Weights of a small multi-label image tagger.
Model: 64-pixel images, arch pvt, depths [5, 5, 5], widths [64, 128, 256].
Training: adamw at rate 0.0011, 6800 steps, batches of 512.
Rows from block 3 of a small multi-label image tagger, named by matrix and row number. Rows with one number belong to one neuron. Each number is 500 + 50 x the weight over its row's rms, rounded and kept within 0 to 999. All counts start at 0. Numbers have three digits each. After the name is the row's rms in percent of the matrix's.
After each neuron's rows are labels from the 100 images, of 14848, where the neuron reaches its highest value: "lies over" is the class under the peak. Only what is clearly more common there than usual is listed. The data: simulated stained blood smears.
# fc1: MLP up (model.blocks.3.mlp.fc1.weight, 256x64), inputs 0-31
# fc2: MLP down (model.blocks.3.mlp.fc2.weight, 64x256, transposed), outputs 0-31

fc1.160 050:497445530534607443492482564444550447426525423524573537470518498493465485428543499549565429513427
fc2.160 058:487533579587476458449422464522484583436501502464590484651484556476460450527544519491451568501506
lies over: small cell

fc1.134 065:453564527526516441552559457554478348498458426481470485522526509545536423471482460570567502494416
fc2.134 052:525417521558406529427516518477515620504537537536522529575459581534476465501520534509416517467583
lies over: small cell

fc1.104 068:497532471537488530572456599507542501383408608526531592493482429512482580525499566494514535459491
fc2.104 064:499507495515525545567391484450470454446500498582493510360463483458470623521484601515531499525474
lies over: small cell

fc1.188 053:586563539539510561429468489470446530557537414507519478501443430425468509537546457516444579542429
fc2.188 042:576542478549487514458477531491512578503507441538428398468563421529470611542492452511529622511493
lies over: small cell

fc1.42 146:506464472445518510457475470486484469563598400488529501505397480535525427479513392541499531558555
fc2.42 175:542512488463493553492535451553535539465454558489489416491524405528444537537536626433437574453508
lies over: nucleus

fc1.34 083:569410479436483541492516456454518581460566438459568475488501572487490464532541516468488546519518
fc2.34 089:557382474530572561480434530484469461547434459490517488420542501482533453557489472505459542539516
lies over: small cell

fc1.167 050:588575551499556464482532496529473437429541496475512410481460488544461499482514477518506438540578
fc2.167 032:507539460474580487479551543540480556549527521527491490521524489503477446543473499530489552584534
lies over: large cell

fc1.117 201:433506501470410474530489433535626451460410524521549559600516485493510545473498458474500492425498
fc2.117 161:428472502447472537499394495526521389623491458458535490556564484516490503562579477457495562451470
lies over: small cell

fc1.181 084:479457534590507426569479451491519625487465526542494545490482559522523503512493555535472494500582
fc2.181 091:516409540508540556450480473482461485512478512566555484469419432485477479504483525574463528470563
lies over: small cell

fc1.200 064:463408391490550455565506493444427555480600431510521514478437513496556417450449422528501437482523
fc2.200 047:419507418493414536564489475522452607395527554543549562472441505488547464391562522506491468480570
lies over: large cell

fc1.164 071:522534466472489482409523509543535485501552600445555604542448524546484515517507576533523480425487
fc2.164 082:547544496546533391534534489478409432519471482478407493445502526489480538581532553495516470558442
lies over: large cell

fc1.174 075:551570522450493503510517479507453426519586398565461389564468480481422564493553532470571523500431
fc2.174 058:464396481487489497531392523456483510553383572519522586436406488456525482521479520523456457483540
lies over: large cell

fc1.23 245:461411432509591597434488563543420396538559464434566484461535428495504489539519424538473534504490
fc2.23 227:419579578613480471571536528476471517437402531494534629568450466457494485443502509515539460495442
lies over: large cell

fc1.146 116:418423475501504571500419528438442567482440505483512524469589510517457555526510555466459480409437
fc2.146 106:490508490500441578493509456554476548557411555475512532693466507551465505553487520543469467488547
lies over: large cell

fc1.41 155:460468489447469499496529562465544494566543579575458460564471558578482502598529492500491485375432
fc2.41 152:416334571477518474455444516498534416588522467535552493488501415465568415549457464502518516479489
lies over: large cell

fc1.12 046:459519532462466566595419420471520551471615494517539460487432535504455492521494467543573539587431
fc2.12 033:394489387473496403494584511471524550506402481462486521556466484526511501530537542499461465469499
lies over: large cell

fc1.152 066:551548533427553529483560428480504439558565436496438356601484545474478562526482457477487550551484
fc2.152 043:440424509501484520564405530443483481503391546537512565447393454496527490494512544496483440504521
lies over: large cell

fc1.53 122:487489500441515361591476483562505547544475510393514487447525560483538427496498491507413464619489
fc2.53 152:482440462476520458516456553521466558561457473388520520620431471526512423533567405517489486547499
lies over: small cell

fc1.115 065:500573475491541436558535466604506555515557471573528592489493483500541419477502488548476470493592
fc2.115 050:478495529468454455505548505505482513414584494565538513425364506455527381379552506501492500512518
lies over: large cell

fc1.126 054:519572596556531542539526430480480502527595446523480542563511500433503489460441442445468513429422
fc2.126 030:377484488488489490453413491519503475607414563489516487579489485526563547558473460513489450491496
lies over: large cell

fc1.209 049:427565471489538558484410485516479535538575502514459490537516505491522549465499413463481531570416
fc2.209 034:480459520433556517491538553501505405510445479444511489499529559488432482587480536457476431474461
lies over: large cell

fc1.186 170:546417538544556457519553435562453567442615420465462432443522481428564453488496557496442501559557
fc2.186 114:542431537509515599469488486414558514412494472563495446412520425469465587493421524546546500451477
lies over: large cell

fc1.155 055:477514441577572552401507442524512420465563421532508473509568446433506481436531549543585450586532
fc2.155 040:501473588492468359577517527461522462428540491472523465428552598488495554457496465476436469520485
lies over: small cell

fc1.145 047:583492481456493495466564532542488458585564410492520555511547445418549451485502462499450559578468
fc2.145 034:468439598493493469520433479457541482411514528546504545592474496508476515498505434443442440461516
lies over: large cell

fc1.5 072:490539470528563554490466488460533545490509555435506499475565442475428525559439553523483477501470
fc2.5 062:473504496404429482567454477503493527477504507427592534458435612475515397416577496460464515498512
lies over: small cell

fc1.142 055:483549513562499381601548523472492545541370572434528537453441489553510501474529440468461493475519
fc2.142 033:474495537482466443681485507433498554491467498422563539474487581494494473468552519481449455486505
lies over: small cell

fc1.225 071:442436507592449436509447511494516520533508477440454597427533500540557419474483444544455477457516
fc2.225 051:391387509485459478527403497455450571508442538476505554416426468459486414456525494510507464482522
lies over: large cell

fc1.159 118:477485481513418453503465465536503526417395585482507532537591536527440600513472568444438510475406
fc2.159 125:581537484518512396481521494528483506587430552476423476439483526551511561489515557427448434568498
lies over: large cell

fc1.172 125:560551549424443437545509501526554475564541517563473502547404431497495491459474500545502592532559
fc2.172 114:457481487615594456413540476518488590405535502480479555412570431512573485479528534496503435514501
lies over: large cell; nucleus

fc1.177 072:517506458506471423539485495527519531530559539492510517444502551558550451447532486539469430511552
fc2.177 066:432493520507491409543474499490474536439472520510508510395365512470516458439492491523536421511480
lies over: large cell

fc1.202 056:501485542610443582521480479444539525396395553567481579531416431437490512447499531483490447564434
fc2.202 052:539544514545452564549465473500489540370460499621440450482522485463447493397520559482478514509530
lies over: small cell

fc1.183 054:406547521554543491600564579445559520413452511459525650447502521521524529527475543521452512447554
fc2.183 038:467434526521465570631391517476475514434508489542509567420478524461472485501519555509490466525509
lies over: small cell

fc1.182 064:467521485536541540506455447473480543401588453532538457552472436441433515535562452479592527570513
fc2.182 040:462470511487440390551527551440538521476414549454468486446449543472534489481550577506459492518529
lies over: large cell

fc1.195 189:455443457557526496531499542516474480578482517501475567486543546566441496572487555461374486535462
fc2.195 125:502523427456486576394476498497509553500554481481470390535517478494406582466505466492541541516437
lies over: large cell

fc1.221 051:548494495475600488462549417598519449482475453500452489542499422515534553467452422505559521478500
fc2.221 030:402450461496508477539395517433567613454449525502528515426483408522459543486484504486442465485504
lies over: large cell

fc1.191 059:540472446422438527542413527402507538533451484601473528472480471479495494458537574492511464455495
fc2.191 032:497540470528535458407475460501498488541695443492465440423580550480512506475487455437489486508526
lies over: small cell

fc1.147 100:529460501461461607464447601434529597486512505520532529486532486507531540494457458469480508505455
fc2.147 117:499551546448482457496510450520493441476568503518484384551378485464514455414498429555523494510517
lies over: large cell

fc1.138 178:520584551440420453481511455521590539449531513507518404529440429432524482422446485541520555426550
fc2.138 175:502567549464388450561524498558537472566357507516483458576551567520518432533502529484516460496488
lies over: small cell

fc1.110 197:497494503443459489479535486466524462517576474588497453455462486454545476407448456552510527405570
fc2.110 210:526492557469423430570508479575544475598446515494462424550525538541543419570529533449432468523541
lies over: small cell

fc1.120 060:498554471418474593519575423451470470460523477483528424520453436456421564484499446483493528553416
fc2.120 042:468425498479484382500381499472491553505401533465483567474443542473531486489528528463453448484533
lies over: large cell

fc1.175 054:540567586409508500495474543571520472453564402423549394543519508491442486486507526468552475563417
fc2.175 045:454430429473409513562498456469503506490503554492556577477419500510587541520490509576509384468498
lies over: large cell

fc1.13 063:507600567534569380481576447554531418429503540459493474567584509542516497471544500499471475569524
fc2.13 056:493477587463538408484538500517512513457511481579437457426486451473483459460454437560486572516536
lies over: large cell

fc1.113 130:523546465466562516430479452548450484477518541422483526519482460495417591520512492489504450550509
fc2.113 138:526424450479537458373450565489514554537558458439519517559563534532537483529471439521509530473507
lies over: small cell

fc1.112 072:531494507499457420586544553430464502452391482491519468469493566522523492542528531466573424429453
fc2.112 076:527497560512492354515550478486536549458653477497511527580591495533489481494523512418460482486466
lies over: small cell

fc1.166 095:524558523460512553553537499534504448532547422581523394536467464438506504518532505460565495505431
fc2.166 088:404419411516482459454457542438486590504431549503489551464418519482517501504501521515511468503515
lies over: large cell

fc1.149 073:573512478567492478450557474616522477491470499472442488581584446569525517499434514534459468587517
fc2.149 077:424565520471449533587482507467534540444360510530566472432478541490440545394534506437508482504488
lies over: small cell

fc1.153 054:522520445485516539553426510536445458395529567467545490552528450478482539462453465442422544446495
fc2.153 033:529485503553617561542481541470496535474476493477511481465567370504468558460506543482414480488533
lies over: nucleus

fc1.245 097:477432406482511437457522520476527585476529574475505575447484522549533470500521532506421494491565
fc2.245 100:400409459566481385477461514467465581493478540499513569439402563471568440522486529539512406475508
lies over: large cell

fc1.199 066:501511469547500451493521488557498520503432594555496529534396416585543417512469527501505526419492
fc2.199 070:511528567463431399560466485462573549396527498514463448483544463521521545404489488458497408493455
lies over: large cell

fc1.219 108:487514499552569535496457493499450479365507532440492524468525500487473569528481518472485440514437
fc2.219 105:542464428489577515455416500491497551424524508383556564466563513553434553501525457461469469473535
lies over: small cell

fc1.22 074:436404436429423584551426530396555527495516479503496450454491487451434519513481556463516536415462
fc2.22 074:531508571445520496445485516501532408414600507524540450473414504437588455409503447493492533460518
lies over: large cell

fc1.194 060:490552542545527463627631509584424548533442500468521547520539442522479488559454504530458482578528
fc2.194 056:430501506459418591537350508519505468478495509571511455501493476525424525427533537488465502465504
lies over: small cell

fc1.75 124:516372473409489502481418527485498443534628468496541387429534543508518455536553530399416532445510
fc2.75 162:530559510433433507612465502440522555377575483531492454427529502504465553407540559468473502416503
lies over: small cell

fc1.28 105:565531574469473401496552423459578460496457465530454425528551495564477464452459422491503502477491
fc2.28 102:493547449472472483459450480521534427529468559420522425576439480524401521517540494433511473490432
lies over: small cell

fc1.52 166:463400430482525456463447478550517523495523597487516566468508535557471549564499553500398447490519
fc2.52 130:427407468510473464446396530439531599425461499429544529488473518508569491447497412488507449487506
lies over: small cell

fc1.65 080:475588526482566546513592456573537492479485522546480392519482456499515504529526531513517569522487
fc2.65 089:423456501627466569508424572475447565537476442529540580516510557523511552520570532458499497502474
lies over: small cell

fc1.0 118:459381468465507512441532465511521514496549579462479493521469538520456480579554576503444467409459
fc2.0 115:403507481484473556438495531517502451570399530491555577667450619520458472554521498501498390483507
lies over: nucleus

fc1.227 060:499526616466523423529501503543410448585540427517446455494487547477487504553524473500496478550488
fc2.227 046:352483400545439618416481517466484513480476534585464514507424490498508454461534517507530519482493
lies over: large cell

fc1.94 128:452520475450529489499426495446487463448459548378554569437534475413487577486467482482574437515421
fc2.94 188:473560453417566555529380564446476461552489521431560537489509444463419596503501451462557530563397
lies over: large cell

fc1.6 140:480523502573553479473597536605458445486494441484487547536625420431455525523504474471476477497458
fc2.6 148:525550544493545500501475559423524522490570490512501603403493436438470488458492541459494546507458
lies over: large cell

fc1.25 065:450559478568519428553539446493586535531477483500469486494519471521503519552414565484503513437435
fc2.25 059:420510479505525534453445500521470463507467534531531540445485621498487536491572502508532506518528
lies over: large cell

fc1.107 127:545580537403507321556548435567559574494499503501470473508482450438516512480492536492473520556482
fc2.107 153:443586521532483493452523472529474484510482442526526470667563506456511483513504527549536513446437
lies over: small cell

fc1.114 100:479479409517532517446443499488519512501495581468474605479490451518487501473481532485501489460491
fc2.114 116:487518467568541392466502493460516469431426520459444442394497453485526542481456525485518487519439
lies over: nucleus; large cell

fc1.224 080:470402488530567433548477505426492485481501518511490501525487511569540489467468468512546488437529
fc2.224 081:599602528508506539556482558504514489512470483463484405583499393483453545573501492521476622517535
lies over: small cell; large cell

fc1.78 057:586477587453490541496553519552446557488508500470450445517568499521510604515451433488554578484475
fc2.78 036:477479551453433493615517504472530503485527564555520518447425461468442482483458563528457446520505
lies over: large cell

fc1.198 086:525446499387423510462466489414492576466487534524502462501541521461495609513528563405496476464473
fc2.198 115:478458486544509511500497521506456636581368495471479555578488518560489526549525473511492465547500
lies over: small cell

fc1.217 071:458459454610451458534454546417541561454504514543488523449608518481519509495495542547496461436482
fc2.217 078:469613523481470475452545507515556478530480513522410510522490625452424484527508473503557511539482
lies over: large cell

fc1.246 088:533455423541560518508522530484452530402456582463460576485575515471447602564469554438469437536424
fc2.246 073:531398419475588569488446489494505504495569491452510491429583547507516537550548592437429444460534
lies over: small cell

fc1.238 081:519521584586482452555619573591487411475400462442480489597513465478485542456497490540493527547438
fc2.238 101:528597491482447519537581515499461484462460469579482464501486571524428525465533579458454472462494
lies over: small cell

fc1.95 061:423537484588455467514570556628538481461405482452423496558496466504543556478457451475498500553526
fc2.95 050:424563490510410578554440550501469531456422511569523463509519550498436490460520551467505531505495
lies over: small cell

fc1.231 053:539449479530511528492510475517474415470492488535449501544549505505556515502489449509528527554438
fc2.231 034:470439544500529485513474469465527591456500513535495560462398435440458497490515544501483472504548
lies over: large cell

fc1.29 062:453587508522551536511507516567514485546484485536519436473464447427437562524505431542560534526523
fc2.29 041:462409478543485440508507502427491651446436545481528531421466482503528511454534560532436459506513
lies over: large cell

fc1.60 050:568545401538489498473531425487443468477446407455464450533529537562520463494565468450554513514432
fc2.60 040:528499481492524504459469490515413537521501503643450429543481615569411496573456505537508519493548
lies over: small cell

fc1.58 094:481430447490437501479439523466467577449411539493554481475570476492491518507470579492476495448490
fc2.58 079:498473436549517535465523492506525592358419541509480460459565499550509591467543522417456456462534
lies over: small cell

fc1.187 117:496551506537564496514499543493435478420478518494509516501574508484449577573523546475529441446461
fc2.187 121:520534441461571495520439491504497482437488539398554572474537460522399601497537559419457468505508
lies over: nucleus

fc1.190 058:481534441494530487547535479509523525543380464514446478589465515541516497489529474484612516477436
fc2.190 061:531496573538515404493598486485569480436576538583478566390594459493455535510473519440495454520476
lies over: small cell

fc1.91 078:468534407557549435488494562589473387465519440491477618483517491487471536464493495489522461495527
fc2.91 087:505460539517552481448525500503536472571608538523479473363513336456556495516408517503472540497490
lies over: large cell

fc1.208 151:531507441516544554400519600411457532557547460535441446494514531514431525590497473491505515509360
fc2.208 152:504586503499466435536577499519454421585523411561483450573485582481523522434470464440534427538436
lies over: large cell

fc1.226 112:509559529499489507560560523463530422538503406517464493523481542482528511468492495517556553546405
fc2.226 087:479447427485515491470373509444526629412460543432530566496500471494519540460496473476485467517485
lies over: small cell

fc1.132 067:500487518431452474487406482491505578469407542506612581535541520535482630533465549502494511495437
fc2.132 054:520438516589460526477508509498512522568415490518492477551514607535449475487508517492442510509556
lies over: small cell

fc1.176 054:542403530441445574498494471438487518548570534538465431422479542590589553481588461424519483494505
fc2.176 049:439543535507518615597514456471521544437507485568517565392531456464518573517529565542566501465456
lies over: small cell

fc1.235 146:502452496573505556463490573357462498520589438514507445484479503471517467487512500552626554434476
fc2.235 167:475521450550561511455397589439467522483491434432547516542633526410562515456476489529532506526421
lies over: small cell; nucleus

fc1.248 086:560587551446513554456514456552518457486441572519424378526531491489461555523471484517480567529522
fc2.248 102:393478459557460514530405497488451588520532470501554552417440539496464489475586556469520434497479
lies over: large cell

fc1.184 163:461499471421484545482444562489535416483471510449535540567464521475469564520508443484583481461410
fc2.184 167:514549582546504510567508531486437464637458394486524501483548506509534455488530451469534441534485
lies over: large cell

fc1.1 112:505449440426501534419494519545469414582534474490443432483545568559457525481512470503470502543508
fc2.1 145:459549455497402515522559510504479458527464547608468470565434546508431509539451525547506468466498
lies over: large cell

fc1.210 053:544485559503576546489536433457468422576501465536464430537527532544500481474514434428588495570475
fc2.210 031:504434500459523513491439468445525403454589555490542538463369410488535473525469597461438496459530
lies over: large cell

fc1.59 049:413509528559419477459408550510473585487485580549533515434417453496466492468555517563414460492487
fc2.59 031:495416590422447507606367466467525532432493557570545532416412478448490536477493488507499517527501
lies over: large cell

fc1.148 096:449524478497426521453516511619498506544475550476508564483540459492455478527416564510461559420497
fc2.148 119:532525481478528663508438472496425511605485536505494529597453529488474501566544522526496514509542
lies over: large cell

fc1.125 181:476583508541503424600537585456518534489414502540472568505497532459542566480448442462524429579384
fc2.125 203:408546506544424457509443587460535498449420551581433507485504512500520510452384570494498438460477
lies over: small cell

fc1.241 066:501471478511448529515535486372549551495558428505481552537575510456404581447433497503468512521493
fc2.241 094:413432442554538576506491485502448515572466491499574572561483482546538545572530428536506556482506
lies over: small cell

fc1.234 043:472511462540453575535514553467440584488434430504404523492532476551542603445540514594511456457481
fc2.234 031:515457480617507553495400497501473489527407472604515528397481436546409593533484472553529456525485
lies over: large cell

fc1.170 104:549568466487527539516461447489521481547544473466522510495475486508477493498502472513501467578582
fc2.170 126:461516468525573533449477516494444521547557478529494526390545540497442550569577511447537465537480
lies over: nucleus; large cell

fc1.57 073:476349474451497447487493516387519523468452471479488562512469496476443481532565488549438524434538
fc2.57 077:429445415464488603445402511510519499559432531528604561588431563539559487586513464494505480463493
lies over: nucleus; large cell

fc1.20 166:545566562484467429488546473518539477499599485555452465512451443466554436452368466544513551503561
fc2.20 154:562446571512476521587550427597490568469488463514493410456519478536562419508563534469448473526559
lies over: small cell

fc1.100 073:440413452604500447543508582442509532479513553492558668432491522548584465498522465560488534486549
fc2.100 056:406390475503442503554412490470458523533401533516537626442409530494519500493535503488490456494500
lies over: large cell

fc1.101 148:508497540546436465533518442573502533525496429550473470526475484511556430476506523508458551500631
fc2.101 116:391549511460424503508493572497476460516470362557515451508571528469486498410509465490597430495430
lies over: large cell

fc1.18 152:484415487573574523570436548421422495496439499441534592482560547494490517533568593456518477503446
fc2.18 122:478497456530518606371510501514512468497521504549494501598502479554471531538463535542499426464527
lies over: large cell

fc1.77 121:534507497479475474424476446512541548417481482458534411492542405424555520432487417529589514454505
fc2.77 114:503538456531461594399545542511471550529559449475449445603550573571467533481560399492518535472491
lies over: large cell

fc1.127 113:552525590516561480495537456506462486428519436482495460435582476460566452479516512488532518546484
fc2.127 147:570450536457577476494549463527459548462584396450534431496590423476598484515506493489511430578480
lies over: small cell

fc1.143 112:487493526490482537590495545461489520565478435506525403484426488504535438505536439481549499572457
fc2.143 139:488499471524464473482526508504504488551575520571374498535463515480517487561470591497475479483508
lies over: large cell

fc1.228 263:459391465439429558483440532449520509510402564509576492509457483528515552504540446508493542494538
fc2.228 192:461549550484473530488490511474473404568585454532519487604491561449486454461507506527523522478458
lies over: large cell

fc1.47 054:522476477483518468581510447577516469513526429498466488455447509446529532464473556442493518622507
fc2.47 035:430529496483509538584498494543457504593439513498527546542492566502574534537515496514506477550570
lies over: small cell; large cell